From a checkpoint of a small masked image model.
Training: soap at rate 0.0023, 8000 steps, batches of 384.
Data: trained on dead-leaves pictures: piles of overlapping shapes, 84.7 epochs.
Rows from block 6 of a small masked image model, named by matrix and row number. Rows with one number belong to one channel. Each number is 500 + 50 x the weight over its row's rms, rounded and kept within 0 to 999. All counts start at 0. Numbers have three digits each. After the name is the row's rms in percent of the matrix's.
After each channel's rows are labels from the 100 images, of 14848, where the channel reaches its highest value: "responds to" is what is common among them. Only what is clearly more common there than usual is listed. The data: dead-leaves pictures: piles of overlapping shapes. In brackets: how many of the 100.
# convs0: first 3x3 conv (model.blocks.6.convs.0.weight, 208x208x3x3, each kernel summed), inputs 0-69
# convs1: second 3x3 conv (model.blocks.6.convs.1.weight, 208x208x3x3, transposed, each kernel summed), outputs 0-69

convs0.44 084:408480437492458534355502483516422519611542538520513476558545453462426518517520628516488507576541414478450496593478580463486529647437455599391515495439545424566533466525489420549451512548596562430506469512497517
convs1.44 085:538495441439480532604516414595570536547452492577487477519395495572463510428543435511499580379476526504475531470490454393429520535520544564444579468468515511520425460495507474535459472444520505528538562521531509
responds to: large pieces (87); vivid (60); pastel (35)

convs0.187 089:465505497417469534365581540487505460402469542524570490491507528471521483513488554491532500415507506485557556536476589509522469524589487460589412414455470499500508495582425441516452625496554573520378506479520483
convs1.187 087:548483428520470549563453551416480541465418450468434590496487468520611505526483438516508507516499519473487397498567520526475481391513426504559491528485470561570462550525488481514477450587471464492492382560462539
responds to: grey (98)

convs0.93 099:479482436400492534482504519407473551497462346577459382501417504527615486505494434609564448438500399548454527452429493547512567442606513414487575519411463533589469465498570483543499513459452509519442480519504497
convs1.93 104:413502518488519572564562460532455598558472441538520452472418562404570490494445451542513523544522396473483512461524498553404458536507536504483524541501505398569449510504480582636497525410443500495454506443387408
responds to: cool (50); vivid (46)

convs0.62 099:465397468439477498535484500583529617544571487467360392468468483579444470435466456554535609453526499472425552567467488529427474510466473544462544495501513439587505582535536446509528525530539505536549481516425481
convs1.62 106:441458509560394522458544480481511530620455507531533467573470575486459406541496522508547507524478472479564440568441436529523458493499566518500530484453429483610460517446516545492565485520545577540428608498517654
responds to: grey (46); vivid (44)

convs0.30 089:470518471460539554418525471552557603444518582534378511532512479532488547458513552441462530436617489471446516333491457480489524557446489561491535416474477381494491419555549581503448505499556544504605531460529508
convs1.30 100:530482529567543536508478489517525454475417530443456529385408445487533423340480512442462513497534595644507440484569519507535496456502514495468511506536455437541577510333507550521511538539491418488576538538470506
responds to: vivid (89)

convs0.25 094:570519491470422498519521473598505505509394512524504494506541510458499593493423591537505447407526554483462472451426539497442506411442443520407495499621437587419558453495539443587443601540442590399475532567547465
convs1.25 091:438504465476406431508507500550415515504464513606396414464444515504459578548518519445470522447445519434479453515507462437451487484533485541458484518451419485547504487452510571548522546452465524571525501572491544
responds to: pastel (52); vivid (45)

convs0.81 106:560509521476596484521603421416466553442552463427534488462506503583596430501510579538516528377491458480533445544579534444501496536476473568490491382572507463477498510412499479503566473413602470489486516506435482
convs1.81 113:513474527524586525502551462508539570509425539555479560525522537518474422506506484509442543488532433431451512611486486470519524456501457536573549525494527463543424535517477558485535469503507477578447532558524511
responds to: cool (53); vivid (47)

convs0.57 090:536537468650495596438502605543433449471598439430479524462568451487526462535508531388544459561409523569415511573482428558556546592412545509474500477440517439452495461445485498422533506519515549476437477589455586
convs1.57 098:463561481528550532564395512488444525470489434495531491521421479518505548524550445381476493457570495522518493492507495453533575478493498497510483500488515440515501572531494518522427593597542460578485466455520476
responds to: large pieces (93); vivid (76)

convs0.191 099:481526452526588443441535426558482523590471523476455546555445491438481416547465467556463510531486493496492450537530512516432492519478427492534559332482536521472490439487525540462565442461538369406530518491557505
convs1.191 112:503424524529486411433447441585479542472504465538582502553541589531482522485496470458534517469553500504468435539480510446487496529523471508477427395605473448613481555515440497518513436495509560427416509403540487
responds to: cool (55); vivid (41)

convs0.206 095:555529536381462473513606522480534525601447590426514551524533563462439539534481465450503519517497523420481536375485510562421563441547464557549587467490549475442444486415427462559457592492480464487394577455468438
convs1.206 108:465429467511465577380540485514487488545526537565524449493425564394457517569503570428486538475529500623518445427451456403464529501544469538516529538466502507622479437487500547527494502470504472525429510546405561
responds to: shaded (90); cool (55)

convs0.5 097:541465509581479475478512494576485456466629507546531556492519408476507508456540548519519516543578466496513604464519563448511520439467516510481512470517494526394451398539536471503467528528487518472411484515482506
convs1.5 103:468523540482476466429574535473502524503525495513490522511469487509529347475591473439407539572484359475418549581490501512562474442535485540508471576534495618534525511515468445478509495509491522528434661447470511
responds to: vivid (82); large pieces (61)

convs0.114 089:473458459557429580455595551519583478497506453469583516492486469512535468492468431370477527515439533517426532500425525530539466612484549459504455529492550536609401586470459398464507506533519534429516446464486495
convs1.114 088:493530408516548503520521473437443534436454536516457427481345509519394466423535560467481493470606402530602505477524422496576612425496510530473500560480562513460529401446574562643512540502474451525457550504527502
responds to: large pieces (82); vivid (64); grey (34)

convs0.154 107:458577565589502550548535511456523511508561445449531594525585460451572396550503502566462496478424423467559484481557454424417491433548425467472484538493491434466430551494567464535480572486572441447479531416518470
convs1.154 093:438474582518465518450468581555525491369493407484512447505478553558455472514472517551457506386534439543522514503519477437511483444595589484538491606551508487478494543441589544524469592553585492545430445525489511
responds to: shaded (87); large pieces (62); vivid (37); palette: warm (35)

convs0.58 118:542523594537373506448510428400462452493469427528475583500493501515502555496509525607533549456450529411575448545383507524461519558494496539500498602526520467419488551545489557469434532484527469386498506455473571
convs1.58 117:501534335574535488488484487488491446449441440543550518419563488422494575421543534507547485640445528388512534517520539562478487545487555431471529491438579536424562470520387558494483570550446495538492384400539481
responds to: cool (34); vivid (33)

convs0.61 087:595469531557547590489405507430528493463474483555529471496470448545522562495445554508423463395433554424605482561538508437594517490566518465526474537522528550535481515433494448452512449457480524541534476494537465
convs1.61 094:645444489562475493552448486444473478518488432512513525534499483461435525500429467415494488456518591443485649558511491499548537417470442422562462482549528402568518514542501525514513504536490549515496511590545491
responds to: large pieces (71); vivid (60)

convs0.201 099:428547465464536494523497488559450438564396571420459499508424509571441529427536484524518427568454502450509436462579480547439486416529476462613558565489451528551533479521536469502485521580421462502474497513498505
convs1.201 094:508478395513536540443445554556547535549562457513574475555501553449555429561524494453465516483477564567592443482487398560507473436503423620601488539398440464523554435493537525509544495476499509482453490644482590
responds to: grey (65)

convs0.34 101:538508448473444544479478430478517458499501526456508560491568533545572488496455433484547549452534479452438530519467405596538516493459460464450468611557478529564509532458499531506511540451481438510529507490454503
convs1.34 095:469539440521516471467511541498565507439556482497536514550498463518464506402497508501510496483455497479505570505444464577432486486537536488539488672533518520437432424458482464365462478516497477404536438473582428
responds to: grey (76)

convs0.70 101:495561470431485546491479348443463471500474446487494478498476518472497462476465493476489468526446504468482540477539499440489483512441505506542593444418447483465551509516499522497552412486613491462567570600551532
convs1.70 103:458492577514533480499573453441476446579446552493536553478551475436450475479502539478493521518520539427548410450409519528406490541412564461472505510498476481380520473526437542364585509544447524463497465419417495
responds to: dark (80)

convs0.198 076:460581460544405535452477440510441577547540418514487475622498555544455446552427446531517504531480420417415510467520573545526468502471544593559459500445443553563453528516458551460472481470585551607496537450483454
convs1.198 088:541492504523495459461474506512540570459463526500524400480471531495457571440586590473536577424555528524576546414483521539513520618497499509434495561569563516455471419466505546512546589509463546611493445544527467
responds to: large pieces (76); vivid (53); cool (38)

convs0.72 097:573514532449549581614446475531423471493545547439489450514637518460478468477502549529556505431505577542501594463429472509451434593569455474520499470437495520538523539453425484500452521485462411445429478529508549
convs1.72 098:514455550549417590549477451462475512485432526478511418419335515507465490450549482451561523472577509543618553512474480519540443488464545548521499551436575465494558461452483477531518512543459474469578477454500514
responds to: large pieces (85); shaded (78); vivid (76)

convs0.86 095:505464514564404464394581574488558479525437487512367572482596500452521588538560458456492464468507545487537469443359439556403563542434602467578545364535444483520477530567473542478450510494559465492487449491492560
convs1.86 096:473459518480591509534507496587530556498571538460486538451492493510438528462464570505426494475467513452523567446552566539521529448464404499464458469480437549576545408544494429526513504465417454466512469460514471
responds to: textured (67); dark (56)

convs0.106 121:425466456487529517499551466512530435541433528527397450493440542482496487456440535467484399546499551540452566517562502480501496410496562518495487448457462455563514526544523515543510501500544504452574598421435476
convs1.106 104:440514558446559574510526520503504555518499495441558454510522529577517489574536500574485513538569484471558488557441475535432499552447532579494417468475541497546547507510572594438467425443505493472532448455531505
responds to: vivid (95)

convs0.202 103:469566516536513525493491413450522578517502475520526532527515478509557374547525438474540484520456422513495514411511554567451519578434523447558474449495489569410510474573523506521497455396517409509531490512476573
convs1.202 102:455505528556486438470560562494459560519412465507476472575472520505481514500434449604438399510482553477474475504505499482472529505512583499408447565498424520447534510497519516505605436505646482494458476405408583
responds to: dark (49)

convs0.52 107:547558510544511489479467524493528448503463500482491458476450438441528498573477465477553503547540519444504508536473426464483477484489485501547432558494471516593461498488419537507491453481567407482455482430552414
convs1.52 101:524425554373426527457522550561529542505432552463424491496505497479491450472524520539430507565550486552473485516478467484458398381500403488573487509612390537510405462483522532487468485522505401449436551559443491
responds to: mixed sizes (60); grey (50)

convs0.122 088:537611437452558446520408451453516493568479547552528551546404544478462435547522504474469364500444429537452468575473578455472475499454443552545451541483508406456548543477435524562481508495661464502549504480518423
convs1.122 095:560557537503536510543540442469524474524493461455525581462513490413527482436496612510431419539499481473562552430537552570476426490476534520501466446508554540456470538538489536583519548493495532494486475445485488
responds to: shaded (83); vivid (53); cool (46)

convs0.193 088:471492499430425466527576571555504447547531458511492508484562506478528502521523523500513490397510448470557579523403473502496505549422514438491562527452499468343451559531463459482460464435510524512566484482441509
convs1.193 090:548566419499444534489529469545538462423489548415474526517561483542433453480474462522550399455559494522518507528470513490519352558502431492486441487458376454463663449560476479531416480501480463614475529561469581
responds to: grey (51)

convs0.188 090:509545495501437613505575548515416535533419500559471531502453525476359467566503478423554405513570459463553547600451420416367474492475479482494561407519558536457543499547551485480469442536398503461423467557466474
convs1.188 077:519495497488427436549449517514496532564393492504544566454487491494433498480542521494493460421516452475457582472474552504472491449499511503431417511466482578445456581482478469492469527463480478510465553480521365
responds to: cool (60); vivid (40)

convs0.144 117:454502470540391605462441432474513535415480489612545457587368593438442503518555523487515500499498566533518487562409478475527470551388465539432433419460495521523479479598574550428490493530487538490493454536503482
convs1.144 135:503425473490564467440496507510538546514496470550452552461520519429474356556419566521446553477514531578507485451518480515461481468492434579441490583444465519578471544448496512451495603575537462472441482469390521
responds to: pastel (81)

convs0.38 105:520452501454511475470474530512498514501573433561505536541472438544467436511534592432605487482487485497577523450516486421531462423504454505408496448557594549457482483574477540435460518604475606514565450532493476
convs1.38 098:540568498608660506522523546493508476428355555502531501459492434488499549476516479493535456593495574501452484521527558532453513603496543441473471509527499452469492499598548468537470464456497539483463536441541490
responds to: pastel (89); shaded (84)

convs0.59 110:465551532405464541480473482515423472625482489541494467456427544540407431504574430477609492405461448539498522476587552499489552535466505565557596380487479464444508605424521479442570404529494601559502564499409424
convs1.59 115:499389511524514540422568472465484607509420513540528483524484612556447458561447489501535573511488496582498495533519436498471419556469536430450456447436426466540488477453441513474506408464523412490527482517492529
responds to: cool (48)

convs0.73 106:528505560501380446435519499428502500481424490556582507535379514523460478437497552472503466514494479453520482440503417521515482511485419443536530490488534438539522462619495550504417533437428426407507559580523420
convs1.73 095:485602507527578437471510453420570635463520400521467570529582450465406543489465556449523538529425580443500549469536600563479525515475531533355538492477421383487515535532505491461388518490532492478442524456470500
responds to: cool (49)

convs0.172 097:513416501451592579508560480462563510554542433548493569552455488528540436514546596530500472481438462438571445493490493519559501545445548474477515497497517533494461446463513436495448513530418550493476567543505433
convs1.172 098:564499468491548535617453447482498480495484512496519445531356451440535510449399526481468429448630549501539461502583562463512534515429420502525540471577467432495545531522564524534495534483497553531604574609507438
responds to: large pieces (86); pastel (81)

convs0.19 116:560559488532404482494571607516464455474509527487457498440472463518501459438456463477545491450511415506498472569485530489496499593448515501546522200494523507509500470542505558474563491432467471502506467547479583
convs1.19 123:502477451513537472519422474525520483469496478491486499480567535512493514503565502531362500524470477469444478532530509504462528441487436506514564205381560497520542454440532513555441592569470487494535445514500542
responds to: dark (75); large pieces (70)

convs0.69 085:411482557396493452562545442468509477537401525451488613490369490531472569455533595528478605404507469532470418424515516511557513508550535504556452528508452526512520516489607465490539363509476459464487529493460551
convs1.69 083:512493572553425532535390458562467544543551491512439410445474507547529555497584518491574492423536612526556598485521485620488481404513529504458544527464492404407556514506546465413455608575524506617520441535465534
responds to: grey (46); vivid (38)